From a checkpoint of a small contrastive image-text model.
Model: 7.28M parameters, 64-pixel images, encoder arch mlp_mixer, encoder norm layernorm, encoder activation silu, encoder patch size [8, 8], encoder layers 8, text encoder width 256, text encoder layers 6, text encoder norm layernorm, text encoder activation reglu.
Data: trained on single toy objects rendered from many sides on busy backdrops, 203450 training examples, 23.9 epochs.
Rows from block 5 of the image encoder of a small contrastive image-text model, named by matrix and row number. Rows with one number belong to one neuron. Each number is 50 + 15 x the weight over its row's rms, rounded and kept within 0 to 99. All counts start at 0.
After each neuron's rows are labels from the 100 images, of 14848, where the neuron reaches its highest value: "colour at peak" is the nearest of a few named colours to the mean colour under the peak. Only what is clearly more common there than usual is listed. The data: single toy objects rendered from many sides on busy backdrops. In brackets: how many of the 100, against the usual share in percent.
# fc1: MLP up (encoder.blocks.5.mlp.fc1.weight, 768x192), inputs 96-191
# fc2: MLP down (encoder.blocks.5.mlp.fc2.weight, 192x768, transposed), outputs 96-191

fc1.312:40 37 47 62 47 08 34 43 54 38 71 57 44 56 58 53 66 21 72 52 38 43 37 87 38 60 63 35 48 60 31 82 79 55 31 52 36 49 66 39 33 59 29 43 59 56 73 31 58 62 68 58 26 53 53 52 38 80 60 49 68 74 54 62 50 32 60 42 86 51 27 55 62 50 22 32 55 46 49 50 50 48 65 75 13 46 28 57 37 53 67 48 61 54 58 63
fc2.312:58 55 57 58 35 19 41 45 46 53 69 20 59 38 72 53 43 39 61 68 52 60 67 70 26 57 55 52 67 54 57 29 54 62 16 33 40 44 44 38 38 53 41 43 46 43 49 44 45 53 49 47 39 53 54 75 70 46 85 52 54 47 54 53 54 50 59 79 56 49 87 47 69 40 49 56 48 50 55 61 59 30 28 76 00 47 61 65 30 52 33 38 55 67 44 41
colour at peak: purple (28 vs 2.6)

fc1.41:25 48 43 52 55 38 62 54 54 31 59 47 56 61 68 55 51 90 54 38 63 48 50 56 41 54 69 30 38 31 55 60 59 50 90 62 46 37 42 82 28 45 47 28 37 29 21 48 63 62 67 43 55 45 75 57 72 59 59 68 03 52 34 99 46 36 70 44 57 51 17 44 67 53 40 41 61 51 67 59 66 51 62 44 08 53 41 58 78 30 33 41 63 68 58 54
fc2.41:60 64 59 56 55 69 73 30 49 40 52 51 59 57 68 33 49 65 66 80 62 85 47 50 63 35 59 21 64 44 58 50 27 52 73 45 44 63 55 74 22 46 71 50 47 36 46 48 45 42 45 68 55 56 45 68 62 38 76 83 13 41 34 41 44 56 51 74 66 54 65 54 35 46 71 28 52 67 75 46 62 57 55 33 09 16 40 56 31 49 58 56 43 58 42 64
colour at peak: blue (28 vs 1)

fc1.75:65 79 52 48 48 28 55 57 50 73 49 53 48 66 40 57 38 58 51 30 39 49 60 45 90 64 30 52 25 17 51 57 32 30 38 35 64 67 67 20 54 38 56 40 43 65 44 70 55 42 56 71 50 63 59 43 57 28 29 59 57 29 81 43 07 51 56 48 47 43 43 76 54 28 57 73 29 28 55 57 49 45 77 29 49 47 48 60 49 38 57 50 53 64 36 77
fc2.75:44 50 52 32 69 62 44 32 51 66 33 59 40 28 63 40 59 67 17 29 55 45 59 74 42 50 68 60 56 67 17 50 37 43 66 80 72 58 45 47 39 39 60 69 66 46 60 46 57 07 42 22 43 52 55 55 40 32 56 29 47 25 56 26 69 59 54 60 81 69 12 56 55 51 54 50 45 52 74 40 62 55 33 58 39 59 47 65 50 35 46 32 51 43 38 38
colour at peak: black (39 vs 12.6)

fc1.234:52 68 58 56 54 43 57 54 85 68 53 42 58 65 49 58 48 29 45 51 63 39 24 16 35 37 53 70 47 55 68 50 57 50 99 74 20 37 74 48 50 38 55 66 58 63 38 55 44 53 82 73 43 66 49 67 38 56 48 45 50 49 34 56 30 52 31 57 55 55 59 65 55 37 58 47 42 23 15 55 35 37 69 55 51 11 54 46 55 67 45 39 55 61 43 44
fc2.234:67 30 55 56 47 69 53 24 45 78 28 35 61 47 36 52 47 66 45 71 58 67 63 73 37 54 49 34 47 58 57 46 31 41 52 71 43 68 51 56 81 40 61 30 23 70 40 51 46 58 68 55 44 74 24 32 44 17 58 53 71 25 46 28 54 57 71 85 55 31 71 34 36 54 78 38 46 52 59 59 66 47 74 78 29 55 22 54 71 25 64 44 30 49 53 29
colour at peak: black (50 vs 12.6)

fc1.557:68 56 55 72 54 69 71 57 36 40 73 54 19 64 65 23 81 42 71 50 28 60 50 58 43 50 52 81 51 78 54 53 35 74 62 74 57 27 51 49 83 72 40 63 44 67 46 51 68 66 36 63 24 61 45 42 54 63 40 51 45 83 47 81 79 42 42 52 60 53 51 39 41 47 47 57 66 71 59 50 57 44 72 19 38 45 54 64 54 42 55 32 52 55 47 58
fc2.557:91 65 47 49 66 39 37 34 45 34 71 54 50 33 74 66 35 42 71 55 57 99 58 44 34 53 41 60 55 41 44 58 42 58 77 53 39 47 49 49 71 45 46 51 50 83 57 51 48 46 24 60 48 74 53 63 37 71 18 44 37 58 24 33 53 48 61 47 55 54 43 30 67 45 25 37 15 61 81 56 39 61 44 53 34 41 58 42 42 35 63 39 26 52 50 51
colour at peak: brown (59 vs 27.8)

fc1.613:63 23 55 49 57 54 36 47 62 50 78 45 75 68 52 32 78 69 67 57 69 56 49 52 49 52 35 49 76 31 46 65 58 46 40 46 37 53 62 39 52 34 62 55 49 41 49 47 68 55 84 18 32 65 71 45 69 53 60 55 34 70 40 65 62 46 47 26 38 42 43 55 68 58 43 44 84 51 58 21 62 54 52 53 38 60 52 50 65 52 74 75 55 38 34 74
fc2.613:51 48 53 58 64 60 71 55 50 74 51 52 20 61 46 32 32 58 48 57 60 53 43 79 44 43 40 51 41 47 61 50 28 49 61 38 56 37 38 55 15 58 73 50 47 60 50 58 54 30 33 33 75 42 62 58 68 30 49 31 76 49 69 58 56 61 61 20 59 36 55 47 71 23 76 47 56 73 35 53 52 53 55 43 59 45 59 44 54 42 52 40 37 37 59 43
colour at peak: brown (63 vs 27.8)

fc1.313:56 80 49 52 59 54 66 35 55 46 69 22 41 54 32 56 60 65 60 67 57 58 35 61 47 65 49 69 45 79 67 63 48 57 44 35 52 67 51 49 48 59 70 24 45 53 60 80 70 43 62 43 71 74 15 79 79 58 44 68 45 38 22 69 46 38 50 56 67 54 34 36 52 60 27 53 80 43 26 57 66 66 58 69 66 52 48 79 46 34 57 37 57 51 55 39
fc2.313:58 51 48 51 43 28 68 26 55 36 58 55 68 61 58 62 59 21 56 36 40 47 29 48 38 55 59 55 62 69 17 24 30 67 22 44 40 66 50 48 56 53 30 79 45 81 57 55 49 53 48 45 57 38 63 46 36 38 65 62 83 54 63 38 42 46 50 52 43 54 48 66 40 38 76 46 58 49 61 55 74 46 72 68 35 38 63 67 40 33 27 44 34 64 43 50
colour at peak: brown (56 vs 27.8)

fc1.272:60 57 49 43 50 50 52 60 47 23 42 57 48 46 39 64 58 80 57 41 51 39 79 74 48 63 51 99 37 63 52 58 78 50 62 44 53 13 65 70 56 36 28 55 55 60 23 66 96 38 73 35 34 50 78 73 74 44 39 41 52 33 48 19 52 61 49 12 51 43 56 28 44 67 44 45 61 43 60 52 54 61 43 39 29 40 79 52 49 58 54 62 46 15 49 65
fc2.272:66 65 56 71 42 49 39 39 27 49 40 52 67 43 53 75 45 60 52 65 69 61 45 27 58 56 61 51 55 36 43 21 46 58 48 61 48 57 52 53 77 59 36 45 56 45 60 46 62 58 67 68 58 27 54 62 43 54 56 58 70 19 29 35 41 55 68 33 56 55 87 41 61 49 18 29 74 43 51 55 55 28 64 74 38 20 54 75 44 39 54 60 67 33 63 33
colour at peak: brown (61 vs 27.8)

fc1.233:41 60 57 40 74 35 64 65 56 39 76 50 54 75 48 54 69 62 51 45 79 17 60 68 73 73 40 75 62 46 23 56 46 58 62 34 57 78 76 61 52 42 29 39 62 35 51 55 46 46 65 47 48 54 39 85 44 55 58 36 50 61 74 60 73 22 40 57 72 54 35 17 55 34 47 40 43 63 38 50 67 54 65 40 42 31 31 53 58 34 49 60 38 55 57 20
fc2.233:42 55 93 16 00 73 56 52 57 64 57 25 43 45 60 59 72 73 45 75 57 80 58 29 61 44 41 69 80 53 38 52 54 49 45 51 27 41 39 30 39 44 47 76 43 57 82 22 33 57 68 45 33 41 54 55 67 34 54 48 62 55 38 66 50 71 69 36 52 42 53 38 52 52 69 57 58 37 48 56 27 69 42 54 43 72 61 50 57 60 40 46 56 59 67 48
colour at peak: black (54 vs 12.6)

fc1.89:76 52 47 71 49 63 73 61 79 74 50 66 32 56 39 68 51 40 35 86 77 45 54 44 57 61 61 51 68 70 71 45 55 61 61 61 47 42 52 35 51 36 66 42 42 50 61 40 63 55 74 36 31 41 55 61 62 83 40 43 62 47 67 46 46 64 59 69 88 53 52 67 59 69 65 70 41 29 56 54 51 37 56 39 52 54 64 71 71 61 47 62 45 70 56 35
fc2.89:39 58 43 37 66 41 63 55 78 72 61 48 48 59 46 39 21 43 58 41 36 39 52 55 48 42 49 67 56 40 61 58 57 19 59 62 50 74 50 76 70 57 71 44 40 39 40 21 46 44 49 55 30 44 55 49 48 50 56 46 61 76 45 47 58 53 39 80 23 41 79 24 68 49 73 32 72 68 43 71 60 63 37 68 50 46 55 31 52 50 70 52 62 21 63 45
colour at peak: black (51 vs 12.6)

fc1.246:49 53 39 51 41 44 25 53 57 54 62 55 55 72 94 51 56 42 45 53 62 47 31 49 47 65 65 68 00 75 49 57 38 45 36 46 53 49 54 41 73 48 21 66 55 44 68 37 66 83 44 43 38 48 27 27 31 62 74 76 76 60 50 45 44 68 59 54 55 47 52 45 50 54 44 53 41 49 61 62 31 73 61 78 99 39 61 55 63 41 60 51 46 43 67 73
fc2.246:63 49 46 49 48 42 38 42 68 64 73 55 58 27 81 68 23 31 55 72 59 83 29 25 52 54 67 35 29 29 47 35 27 52 46 41 42 46 61 50 62 58 39 63 55 59 54 43 55 59 35 54 40 30 54 46 43 44 57 61 56 76 43 46 49 37 54 63 58 38 62 50 48 60 54 46 67 37 76 82 37 23 34 45 99 41 52 60 39 39 69 49 28 51 48 56
colour at peak: green (34 vs 4.7); black (30 vs 12.6)

fc1.207:31 50 92 62 67 40 62 88 79 55 82 61 52 38 53 64 53 59 66 26 49 62 59 26 60 59 19 55 37 44 34 55 44 31 53 54 33 33 31 69 65 26 31 67 74 40 35 36 31 27 52 61 66 44 50 34 54 53 50 54 36 49 60 40 70 33 53 80 52 57 55 42 27 42 34 63 99 52 32 69 62 82 51 51 51 48 24 24 57 49 22 48 46 60 47 43
fc2.207:72 43 50 46 66 43 29 48 47 37 45 74 66 17 37 50 39 38 28 44 52 39 27 41 23 42 61 45 35 44 58 56 71 88 51 28 83 52 48 48 56 66 82 41 66 47 53 74 57 36 58 40 53 39 73 71 29 58 63 63 22 42 35 31 67 65 47 35 54 67 63 45 50 35 55 72 75 61 30 42 44 31 73 33 76 30 47 23 37 65 45 68 43 50 60 69
colour at peak: black (31 vs 12.6)

fc1.371:43 50 46 49 65 37 48 55 50 15 35 57 49 47 30 61 67 93 43 31 52 40 52 62 41 63 62 99 12 67 56 59 64 59 62 52 67 43 89 36 73 43 29 57 50 49 35 49 89 54 56 28 51 43 66 44 29 43 66 46 63 72 37 22 53 37 49 44 51 48 57 46 46 58 54 58 52 48 65 45 53 55 52 34 23 39 99 55 71 33 64 43 50 14 46 58
fc2.371:43 84 50 68 34 47 47 44 33 47 60 54 81 38 71 78 47 63 62 66 47 36 41 34 70 53 59 62 46 40 70 22 66 63 23 48 44 44 53 49 65 33 57 56 47 53 50 56 67 77 71 47 46 20 35 70 61 50 59 73 71 59 38 27 48 68 50 54 59 57 63 51 73 50 42 26 51 42 53 54 80 40 34 37 63 32 55 66 59 26 44 64 55 54 62 44
colour at peak: orange (25 vs 0.5)

fc1.439:68 59 29 48 89 93 45 51 65 13 56 42 43 70 68 52 71 35 70 70 60 44 38 42 43 60 58 56 35 82 32 54 72 32 48 26 48 24 96 39 68 41 80 44 38 44 44 67 75 56 33 49 43 41 73 42 51 58 54 42 39 62 20 78 54 52 46 36 63 55 54 75 65 40 33 49 56 54 45 69 25 48 66 18 50 50 68 63 50 34 54 26 46 21 55 57
fc2.439:62 57 53 47 34 45 51 39 21 35 56 55 33 46 76 64 44 30 51 55 53 57 26 49 44 28 70 44 53 45 67 40 70 59 52 46 41 38 52 58 46 43 80 41 54 58 34 54 76 52 30 68 48 40 59 54 49 57 51 38 52 48 32 06 56 53 50 46 55 45 51 53 48 39 57 51 43 47 52 41 45 40 49 24 14 52 72 26 47 45 76 41 55 65 50 48
colour at peak: brown (58 vs 27.8)

fc1.128:79 53 41 60 22 45 74 48 58 55 34 49 58 96 52 82 31 70 71 39 67 54 40 57 47 50 51 42 45 41 33 52 32 37 65 53 27 40 67 53 72 39 68 49 77 51 30 35 60 53 42 33 34 35 41 44 47 47 68 47 84 59 38 29 48 44 50 53 88 48 66 42 33 53 55 34 79 46 57 45 19 40 54 48 30 57 37 57 66 47 38 36 46 46 49 50
fc2.128:44 51 42 40 45 51 54 64 14 38 55 48 55 51 60 33 66 59 37 47 53 47 56 48 37 33 54 46 30 39 90 65 37 64 42 90 44 28 57 65 35 48 39 58 23 43 48 40 40 30 30 64 47 54 65 69 45 72 36 46 63 37 56 54 45 50 47 44 17 40 37 47 44 53 64 49 50 76 37 54 56 48 24 63 64 32 62 44 50 44 26 36 58 08 49 39
colour at peak: black (30 vs 12.6)